{"model": "audio-text matching model", "dataset": "short pieces for a synthesised band: melody, chords, bass and drums", "train_examples": 26041, "gain_aug_db": 6, "n_mels": 64, "hop_length": 320, "input": "log_mel", "spec_augment": false, "win_length": 400, "encoder_arch": "vgg", "encoder_norm": "batchnorm", "encoder_activation": "relu", "encoder_depths": [3, 3, 3], "encoder_kernel_size": 3, "encoder_stem": "single", "encoder_widths": [96, 192, 384], "encoder_downsampling": "max", "fusion": "cross_attention", "tokenizer": "char", "vocab_size": 45, "fusion_encoder_width": 320, "fusion_encoder_layers": 8, "fusion_encoder_norm": "rmsnorm", "fusion_encoder_norm_position": "pre", "fusion_encoder_activation": "gelu", "fusion_encoder_mlp_ratio": 2, "fusion_encoder_head_dim": 16, "fusion_encoder_fused_qkv": false, "fusion_encoder_bias": "none", "fusion_encoder_qk_norm": false, "fusion_encoder_parallel_block": false, "fusion_encoder_inner_norm": false, "fusion_encoder_drop_path": 0.15, "fusion_encoder_kv_group_size": 2, "fusion_encoder_positions": "learned", "fusion_encoder_cross_attention_every": 1, "init": "kaiming_normal", "residual_init": "scaled_by_depth", "optimizer": "normuon", "muon_scale": "spectral", "lr": 0.013, "momentum": 0.85, "nesterov": true, "orthogonalizer": "newton_schulz_5", "adamw_lr_other_params": 0.0012, "grad_clip": 5.0, "gradient_centralization": true, "steps": 8500, "batch_size": 128, "epochs": 41.8, "lr_schedule": "wsd", "decay_fraction": 0.2, "final_lr_fraction": 0, "warmup_steps": 170, "weight_decay": 0.0, "adamw_weight_decay_other_params": 0.05}
Rows from block 4 of the audio encoder of a small audio-text matching model, named by matrix and row number. Each number is 128 + 32 x the weight over its row's rms, rounded and kept within 0 to 255. All counts start at 0. Numbers have three digits each. After the name is the row's rms in percent of the matrix's.
After each channel's rows are labels from the 100 clips, of 14976, where the channel reaches its highest value: "top examples" is what is common among them. Only what is clearly more common there than usual is listed. The data: short pieces for a synthesised band: melody, chords, bass and drums. In brackets: how many of the 100, against the usual share in percent.
# conv: 3x3 conv (encoder.blocks.4.conv.weight, 192x192x3x3, each kernel summed), inputs 0-191

conv.157 091:132085097071089100173116145136126086165093095097089163174117149208082149091072131131112158172125127114097140196107103134139140109107126111128165059105092116111170180111201144109186116099146079156109116054124106157115210150133079130122114108184114094111149058164090096181146120105175127131093167131089125115108071152120067159161123150135142173085117200165101108152158126086129100085121131138064136115124190113104151103114160159084141119119106066170111120185137118098147141187133171158102126119126117110151121124100134197156121112129089161099130127174108110123117135129085119081
top examples: kick (98 vs 64.4); drums (98 vs 64.5)

conv.102 099:177099136140171107157058082109112152124132094117134139173110104142158115128152090128078095159070162115094139086066138151184129137121185091104156145111105141065113107130140120119139103135153161086148129095107178123102088114113095094224157153170146087107187131078120097160117156174062142127119116139101110151161062121164075158109127088139083085138154059085113094159107146148124101158135145090077087116118116118140135115114124132154172144132118173081158126082095080078135204105119097091128182130164065138090151102081169117160088149139127086152120118111109050162120128136165189152
top examples: marimba-like (44 vs 10.1); melody instrument: marimba-like (39 vs 4); vibraphone-like (26 vs 10.3)

conv.190 090:107108143141124099114080140162092150175084093117095112181171173147115140105137133107155136112148096120110169153071062126113112123120079117127147105191113142149124141147144096128095026154122095123125118146131106104078123126146162143090177137099173142136155168163115136106181129175129170115133180170115193101177117175102141112114131121102047148095082108116161138096152168164131129133204097142165112087133192168104110182057153115126149133114084113208077191145102136164153184171121191097156169125094115108187133125094120126086077098132117104069120120119059150114154148138105128113
top examples: rimshot (35 vs 15.8)

conv.72 110:097066118117153131102142110131171139155128104150230111098146068098082120132122190145072146122156161120079157127116138120099130088121085177146121136143119127140215115092123142179164143138154155133108158095203134180145158038121099059083100107101105117093044062136128144078133134119122098104129123145154170120123120124090152185125136117184155109067119115152083116169115156123125172160125168122119153167106093153130108155096139144120130124122103172088146110165160161127152092098075154152143161185123131152205091180143134070136113114101172098110097149140173127151139086129175173091
top examples: bass line (98 vs 64.5); bass guitar-like (68 vs 21.7)

conv.138 116:130113114143115181096138208157144173139115103125110115163077076146134089106140167116099113097041139159120137127086117091095145118095122137144188204171114097166157155069080117186081135112104131108101137172160134122116124104145136159212185126178134107105107143085181159116123041116168148108092162060132135142143134124183077125154138124140153159124177110062112148133108130103141156129193143098113122125076117096138093144158140099190179131164136128111092114093172134121164056139130143079140091132187133122121109165135097221123156103135173130108113141134111107167121153092165131090
top examples: clipping (35 vs 7.8); text has "clipped" (35 vs 7.8)

conv.45 101:088177183129171110138099114115162165114094144155118096164098141179098146177126043109177121179066101170086136107138111207106116154171140093111167167165112143175189081114114084119135085107134087143104177075141091097130107138095100110141119125170142111152118106148155114116205135123130093076149085112139141134163123094183127102182147103163143181110155124119099196110121073148151161133134154119117101160114118082136061046128120103159151122152148157132111101104135135125090132129154160110056092124093136156141130214074039131165109131115117131158151127161119175135158142154113154089
top examples: bowed string-like (44 vs 14.4)

conv.94 102:168070141166142120148109084163106095125070108093109084149145108111157167163162122124103141192111159095126142161106104158096096130125159134133133113125150173190182143132122110113136133085108107114144067148084119118090136132162107135218124124103183175129119171182161071072111133116151146127093174197150154146114088116183100124155054117121068153119127137152139151080163083083141083091136138103100162107087155160134157152100201085134179155107066096110099142135086081116149137090097111104127121164183103200145149151103066117107107150143110167132126141162140079072086151168180124098
top examples: marimba-like (46 vs 10.1); melody instrument: marimba-like (34 vs 4)

conv.28 099:178097080141120134102195118121156184130186142106155095171125134130158143105121163160017158097157153178103121151116088114093150139126149072165133137155161151109154083130123164131093118076148134078165151125154145123105133091133087134140121150124121155172106165125138128100149120142112092055102143149120097092119167073143127140113186164168169064091090084151086174160065169122098182135164170104167191129159083157174114144145181108068168136128110132122074137133188161188081105173176123149135138118164079148128092084111094089108099095090110080106100140086147120112089148112129120121
top examples: bass line (100 vs 64.5); bass guitar-like (75 vs 21.7); tempo: 90 to 100 bpm (34 vs 9.9)

conv.75 111:143082172143123076143105149121115097102187154166146121134163080141167157161160109130175055149152135126140118107088156099108176137182134120147069156138083174107148094133166067131174156172105147165164095148134146122146078141173134178060104202140115145125177101081126122186065168138106166112117140156132137163126120163135079120090099152077137054182133098100116098083114095172125205196183154172093118162129084119070094119116100150113138156145120162044164164156126108102130103121109097147152096140077128088103168164084130141139101165121157109150149150146129105155151138145114144160
top examples: marimba-like (38 vs 10.1); melody instrument: marimba-like (26 vs 4)

conv.63 100:069158180124166166103186149025165139101121155123149099106094150110154130129134102105108129136105126130151145165101107124115113120126189107133196131148153159115153104134131070101131113132107135147128129064122135183064151154193107137154152140118072116164078182146170135104087111133091139073092079176111183050156079158189117051133188144140162093141145121112102107175096091211161157099141120121080114190145119124127094120140140100114129140079174121124127136077091109098151124132133150116125191167171127131155094084105144104153126129178155128158151122077125149131181192154101102118
top examples: tempo: 100 to 110 bpm (28 vs 10)

conv.152 088:163126139169119066109115115145161139075181194114104136119124154163144112115057044147094148046134131149127129114081178129138150144128092101131099152134098112171053107169092181148149176149166154098083151119183204145105095169162108130093157147119123172169088176109143171081101135148099108096120091125199134142111152148111100126170152155180126134092154119124119082133192174091099156148146189157119109172142113150062125147188163133059123132162132086087102156127131156166168125122122126064100149098087131133133138128095095111100095144167169123121099132126119170128178130082101153092
top examples: tempo: 70 to 80 bpm (25 vs 9.8)

conv.73 107:096072087096173074192197091100152169203151140087087113149175087170041116199141147141058150124152153165138080092117156111102129115130127102110104177131147081128084196074106133172146136106099178145136087090113106166091138096092134102104126118180139144096112135142105137129119094165133124118105156174141114105120089184165145144114092158161144105171149108126120114103105117148094123144093086147123057085158074169147161144175146099161167082121132128117145128203158145109121062137136136141161121168093132121149074098119148145113117096116135115122086181160127141115166170157118129045
top examples: clipping (28 vs 7.8); text has "clipped" (28 vs 7.8)

conv.150 087:061107043117085095117154142110068195063120152140127122121162125092140132097187082101104159145134125183141155167149083059108048136117144096100124088178169128103097182140118078160179094142141072136120172136136111131107108100103111111127139143145129111163111151082119103138120164128118070065122113133084194105143062196161100190129166146098129136137129158140151140072101123150107135101083129163170109147162117132146081176150158106152157131105087168072119131102144087093136153129150125120061120087110176093101097139139154149147127106073144067145068172151124146106154131091132088102
top examples: thin (high-pass) (29 vs 12.4); tempo: 70 to 80 bpm (27 vs 9.8); tempo: 80 to 90 bpm (25 vs 9.7)

conv.24 112:161139120118181120153076108172160124178131117143129183137117174147154104153107083144169143096106123134081093123163165118076097137103155119120109160182116182077142159138127113128172077083122158125136152133123141074121138083180166186119110153146182152105158133139072122129169141126102109077098134070119154135148076138178169108102181091182121107133136129113091082086099090039143169134096099107097101164180099097150119136208091096127116151179119217147144113098163115121126160150090102137106102205142116168122077148100142148103092137099137125135095142195154106098063161130065114114
top examples: square lead (31 vs 10.5)

conv.168 111:144069118111100092095116066119125184197099119092099143084129090149160112107099140115166085163122123168081146093067194113165060101154203120131122122153141138086174101122103120195124089086106147115177148189138140113143160118122171118095141137165105087120113144129130105135108098120152143077086097153083189135135115141118117169061212145098132104122137133127122061084121112127110124096150202093132183121182106083148087216122110073094129093094167119105129090096111100117174085078143140148108159110172129128146097157138147081093097119089156143160115170166132092120119137158150149151
top examples: tempo: 80 to 90 bpm (33 vs 9.7)

conv.81 094:077145126088152173070082180084090183180191148190069055147082150120101111155187145103122131142096143146150142165100076104115085094121066141122159159146102152131134100089105123125122116124081141098135131134122174136116132105115191119123153090126156178169087137105112146102081114098119074109123157181144181133121140073151119136175155113071100109125104082120106168078159076122139158156120128117133145069103151143142135092163086094157121137062193124145111141075105089145170104098157103143068130113120151104109151090107127140187129111077181135097154147128115111130089113033143124186
top examples: clipping (28 vs 7.8); text has "clipped" (28 vs 7.8)

conv.174 103:122124102103113119106171142103161135131202166131096100115138125182180134099116192164082076084093120138140131126148172113081114131133116130177129177067158188080110175103157081124100126137107147110142166091105136204084197093122113146139125110152177080106119157086084156146082081080102176156107136139109112148157131178153137198107128144156124094096155138113119156159129166110104078110175086166174094129116094157134125133148124119077185102116116078131064097142178127168077122183154129069152145159138136110127063164183069118086126132126145117126121139188149153114174153123176105183
top examples: clipping (32 vs 7.8); text has "clipped" (32 vs 7.8)

conv.36 093:093119155166168180139121041075082094148121144084098184128153172155076119098060081185162081191127060128102098147146128138128126102156134144098116119109121091192101115130159114126109120108173129145121117078171155133195136106107168111093154141134099169093136165116146117132096136119186213114115092192101127180149161147077167096087151123153127094116051088110136092146088161134098152166113182127171202085105122138120131137133102129122155073132123149153137175131109129125151124090123136113176120123151133126085083106146111102149097064106135153094134068163118087135127139109115211153
top examples: vibraphone-like (36 vs 10.3); marimba-like (34 vs 10.1); melody instrument: vibraphone-like (34 vs 3.9); melody instrument: marimba-like (28 vs 4)

conv.142 097:129122136113084123136130126159114129128073130147145148168124106129159123163102114176110110106137169108126116115106154209142147083091091109153158115189153147141137090142062048121142148108063109090146094145111152088105119131156200091128155157169169200081138132175120112088066104156179126147091157149137108146096095126057104109150100152155140139144056136105111131152142093117174174140198081105086127123154137109085085127141158142123180145099100102131150163133104158134120150088107141215091112163150142159176157140090080176071117153203122142091152120116154073108143176202166135111
top examples: text has "noise" (27 vs 10)

conv.78 095:129107158104143149136127190119094119056111091199070139122071141114171157057130185153122096094173100110093106058111128182061148060136198113130102058109175094143141145078202103131133081116113113127137114095166132118061159177100101129149103093140175151139166120174117166110130075069111117138100124145135153103051058121117117137125089129075068163128114136149145134149143111156153075119132096139141145123112137123083104092054137088131101109119141097092152140112183172063123102113098174125156121117075137157118115139132109162146147138117117113121174117179138133099174121144132114098
top examples: vibraphone-like (45 vs 10.3); melody instrument: vibraphone-like (44 vs 3.9)

conv.21 099:162115137143156119142125137118160130080136140154117117116129074118049129109102119141145107107158150111115095109047070140125224141130126107102125162112070147137086135149174130102177113110154156117201122133148120111118176051165111165198162163142162155151151097154115088141107130079121129159139147175111092099106181151135131133075154099096175092128108110135128060150141109206155150141090170104129107141149124110137161112155108151165125169116162119065183170146101138086144102096083182116174053097100154110107148143108106134085066059171142126099112070133192121120121125133183174166
top examples: tempo: 90 to 100 bpm (27 vs 9.9)

conv.88 097:120092114151150096169081140171139179105120151121136108134133101145147071177135099159108179103143136120119144158120091143156160110098153155151077130155140114153100111184141151213184118090174120088186091164148159141116170113140136152130116133146101154078115146072077171169072134116123060104043138052139115093200155122151154084098079102091129141126107104120180133144132141160124157141079167167103096082091142107155182122120058196120117143145195111082137134126116157194137164172083124077136112088092121067137110133154129173134137158132129113160085117120084126116078120067132114110
top examples: thin (high-pass) (36 vs 12.4)

conv.13 108:146082141162156115141163106132137110193142107087154119150205136135111146091078092117151120115155128074068138116102121112122115102116152122131173174151106173089087146169115085176137138130152125169081141178135165113144156102146117135128187139143142105094160087130143105109172163091139163135126067085099090109117136124149125072132180081147156083121144132160078154094137056149140096153096192172103174132073192071077094104122186120104135200183086125128090082163143139091120147130096132154183134159118064115114056116091178101100119182145166159082151124156170121088160099128114120094
top examples: marimba-like (35 vs 10.1)

conv.90 101:116090145126143149110106179153115142184116109089124099119106164074105023128135162201151116116128141190116085087135140096096114172118145148121116154121132168099133135157180115136164176128137123168119152090138155119112194103136109124124131083161138081105105086118169124086128080136152144162083142141143165106139104058097108151126141127151142173112080125169153112128182095120119116097107075139057204131119084139131073127148189111138174145133119138107133166085133206095106059099157153075158156124105124155131134110148044152132074112105120158108107128176111038106177150155190134100
top examples: tempo: 80 to 90 bpm (25 vs 9.7)

conv.185 098:068129180107114166137107137080140101131131065140123118058107151136107125153075091152130160133180158131121134105114133089114098160155160126128179193132130137113151188127109120075098144149094104144149113167158183079118172154147139092108150145113128099127070159151162201140173137185227128142131143079175118136170088140069149169121147083126145128113180136182128128173159099114151158143148097134172090114091156119102077163147184141175171170098095209140119102103195071077134109136129104162097145162128100115149100109180075075137106128166109112131149076117154063160137122132127116131
top examples: rimshot (37 vs 15.8)

conv.132 119:134084099105117066164075100167128149097106103097120088143125082143122153099193098176115105125134126105101113162127108092062194080095152092127146120084127138097139124173103124109168146102083122128094057076098122123143082088193115125130119178107201141112126097156093131099103146187147096112079183100111156146089112094148162148118150113047130173148128131088116176130112155105125154074120086118091069160210094167130112121124164134067130139129105162143137123153119141133071115088156067137129083147144138136141162170126068195139141125163060086124096161111098147101116183150116091151
top examples: text has "noise" (41 vs 10); rumble (36 vs 5.1)

conv.49 096:091112064061137098127132119137117121142108089152137106130109132090163150108083157177138108114143110097131173107121140116119061121074094132160114120124145138115130125081125154165103102095092139117172083151033137133093099121144110146109134111184126102157090042183087116118127123182177150125101045145127176122127153183089121158145141156170072109138165118151123129131167181177122125148157167109123203089129144100122092079110126059093129145058211127133179118099116099116182061108089116112123168120155118072127101166153146126124059141174089134114128156147080159135157195122119141118
top examples: bass guitar-like (56 vs 21.7)

conv.162 112:143149137076130145100203099143180128188112104120221091125158132152079214123139087170119129130175100159092120128118119080078097123114178082131159118142104182119122128126131109167167129123108151154117143138093165137109126137115101120148162138100111106112115110092158184196141105151152186107085185111133099167129163141108107099137186074035144111082122086120124121163092177131125137138171144143189128136061131076192076088156182115116179147121151106072132066131148114120106106078127094146137108141144068171138090130058173128166112107142162097144116111111111107120076128148106135109
top examples: square lead (33 vs 10.5); melody instrument: square lead (29 vs 3.8)

conv.191 112:080110169091210102124097107086138169136122153138131121126107136143130133178156141176143135095108154167156081123097178151057137158113121153130093152166096092079071194113141124153127114157110077186152115123152151117120104128178111102073181141158153157037098120192173158138139177137154094072122098116141175131113116119114159168081169106188115157097135141099139076133117148144125180130066092140132103159139113128088134156161153072125180097110190156139181127135187082110122100163143143122160138099127135129112112056151073134120078116152028130162134148101128119114106177098114116097
top examples: tempo: 80 to 90 bpm (30 vs 9.7); tempo: 90 to 100 bpm (30 vs 9.9)

conv.37 101:178153091114097176136151109140151136097169082096148175124074105184136107134199149122152116129166081137163051098110089146183141078158140085111118186232115117116085142175166115115124181120127141175094153085172165143109124203121142130145135060154124153115141078210072128127117152130158162181139118134110200123073127089093112151101110129171138120135153166150118125124106126149135108161118114117119120111255135126138111154112085164153117123099166107113130179103113126117103162104151098089060093124123116101154095134077147165153084126108118109164139130136117100109093134123088100148
top examples: bass guitar-like (54 vs 21.7); tempo: 80 to 90 bpm (34 vs 9.7)

conv.121 103:193217119088111142129088148093148151115115147187117101138122092089107113146182094143075173084059131119103139121122056078099110133126142149128111160140140142157140103106114091125115112173103104147088150111189147152161094134127156102164129160133146196114099161116193147105089111089126156167108091101134142096178134093186217101175131144134117155097137104125132100097178063120107121072126141148167166140104145130125128119149108078148152127086168136175118077094096106134113116115126106088106128155194099067189054168109172146161126070104126141139061110120183163125178114100107112156
top examples: clipping (31 vs 7.8); text has "clipped" (31 vs 7.8)

conv.11 088:185088076181115145141098097181189092077152141118133105172135092089131131158174081132111143173149078153172154116132088081167171063164135152058081110170084128149098138126063116129101143103152164159158079131108158109114158151081101128125155158136097126106103067130176114167084160131136162130155121171132150133110146104143127189098247163122173141113098110138169141180100135136170110098140154097151152137165136131128147163123107140038176138108137082085121149125112146128150135136140189107171134167165177121120156110131166131129113168189128139113099148088096197114131165125101162102
top examples: square lead (28 vs 10.5); melody instrument: square lead (25 vs 3.8)

conv.71 093:200130116183108082090125140095180151148098105056131153168168107134127089131105097096145183074075180146122163168131198061120157158159098127120172152149144111165160157146095115157179117065103128107139149134128081172110062128115106134174075127106125107088097107143066151128145033114131128080099142133156140161140150181116138139143112068096106139165105137097142137078106100161108113095128158149069100106058135094146155134134132130101163108128128118159141122092153147089171117191112166060173174205150128150132167127115149108148146173133115157119100178121127173127135159096112080092
top examples: organ-like (27 vs 10.9); clipping (25 vs 7.8); text has "clipped" (25 vs 7.8)

conv.66 104:123065116104115103165148111136096192129157108095118141074197127119183120133147177106092043090154136124125171197129186134126084139107134104118104096129066121124112169082132147158147128189115186132112123142146172123104162129098134122102098147115115159119150104117092191119124081114180108096163126096138143100118132131181156135082138125115104076075177129132143124136109153114197170094183091100099131161165158106114118137074187091065136100174097169086126078114177110178144126117112156140103093176115092057149073124164157174168146116181105152136087076155153116123185156116097100103
top examples: bass guitar-like (51 vs 21.7)

conv.113 102:118161143073185093113106052132130120139202169106138056122151079120072081117171147136107153165121133138114155130154104196092165116108179117114113166135145124082096094123158168100117139121136120139137150099085134138131156113085139110131079144165151111122113153112118146196123175086086125113209075045146087135146154112133151096124116097091174125115103104101169108174102073176164104155120193175104171172131165131084126111117137168129157127070133182133131064106171127092137079143136220119146154149150110153139136134122184165159116155124112089146127176137162081174114094113118180097
top examples: bass guitar-like (54 vs 21.7); square lead (31 vs 10.5)

conv.146 095:232157146146064109134131139091118103054128150147094174103179100090156102104097154122124122122157154139121117146103150154210128116147112093090132151148143087100102093079159135144110144106123149074111123134108185134159187129125150069103157099144135074142169140135129114126132139129126152133096105121127201116114076133186127111115141147156101104193211128184123147120205148083090057145164159176126096110146097083113099114203170165115123120139089123099178111095120100149169063111139131121155187108174147120114161136114142097152096097150101109183155077133118167165151122167192117130
top examples: marimba-like (26 vs 10.1)

conv.169 091:126129100157127130173160136066068117103163147168086112108150096130113082078145089135140150199159093068159169117109155111209162149093163128091160117068156166129075142127095129107123116151161109086129129172115103119125140076146175071161125139098119119095147126113107135124131116128132103134125112127171101125158121120094170120103159102157122195144114140084088118126116129178093173134130138139122167145091074114126071083182130102143166125115233162080208116124084189138154125124111117094105112073118122107153074183107154151119164102113075233139103160132140182152145103165171124159
top examples: tempo: 160 to 170 bpm (25 vs 9.9)

conv.56 097:190106176171121061100116104126143092157114087149095121139099076130078156151101108145123103104148087126099138129098137106135140110130136175186164128107152137108116109104126143089141116103083136107144115109063121135108136151158096180080132066150124091165118154092112124125139104117163177070147091099164129110163167121204135143093172211179125150152162163080181175165139145134107106110119117119106085086097082112136109130140089167138146148136083171145149054069115098101177115125109082124150153179137158083159106126082100153160076182133170149125169134216129162177111142055149074166
top examples: plucked string-like (26 vs 10.5)

conv.107 099:132163058171169169175105124176185083164123139104145142122175123098162093160101117146148208079120189118134031129116155116075109131090138086094148123127120067163138116147134161156121151144094125151113133090180122107143103102144040124156097137044095177126168120076117153137115167151080076109147120145171100101185157076166116110139146162186153111109142129095120125157083081118119169137066129080073129169139087122147144106155141092097137061138119186167134178114161148099140118085141109146105159160154109111173113132092108118143148118089125110134164105164175180133092124133119137093
top examples: bowed string-like (37 vs 14.4)

conv.151 098:142132086108124142079097134132125088125119141116155125162093088099131166147147079098140107165122108124149121106140135140123081153156159084130101117150143075119094104085100106146151117152161102076117076110146091040143145132085127110163106137094080024115173133094130170160097165149161105089181137080107139114154115210139076132179184159195176167127100125107072148135164132116129144149144138110104089116095166097136155145154182136095083129091185172147158088105171104134133142150064075093120096083098146099120126171057133166075170109104178187145153163142104159178124149165108095133
top examples: bowed string-like (45 vs 14.4)

conv.18 097:170117102173161161154151145118134126149162112131162133139051155159193140157134110084157159106172089066116123136146110106142095127131138179116110141155107139169098109122102115119187133186157066067135122111086102111082096130137091114102143130090086128097122157081110160107171108101178102168119169113193111115184130146124129090181110124155117058177122166105161109168088090215185160119172125093072141123117119086026086190137125155131121143173110143077131165145136148116094122194140085167156096114132151146123117127081182065090154129158125144138161128133112117149092082143096148153
top examples: organ-like (29 vs 10.9)

conv.79 086:110083162159102133118156183129081117124123085149138093145089127118147179071110128121100156082128125169095131175136130136167110153117106124105143076114129080097111051124100116126115138128132093123104132105122139115144136149191142061135124080122134201128140069152120072125127064158139174093106140156189129140095090074120149141152162129119099133133128116085154100039164110172127062074130084104136160087096082153072060123097155088124122105092164084091150096141090174145174192127183152143125159162110148128147077141150137120138130201155173161113171129129161160201142105113107148204
top examples: kick (98 vs 64.4); drums (98 vs 64.5)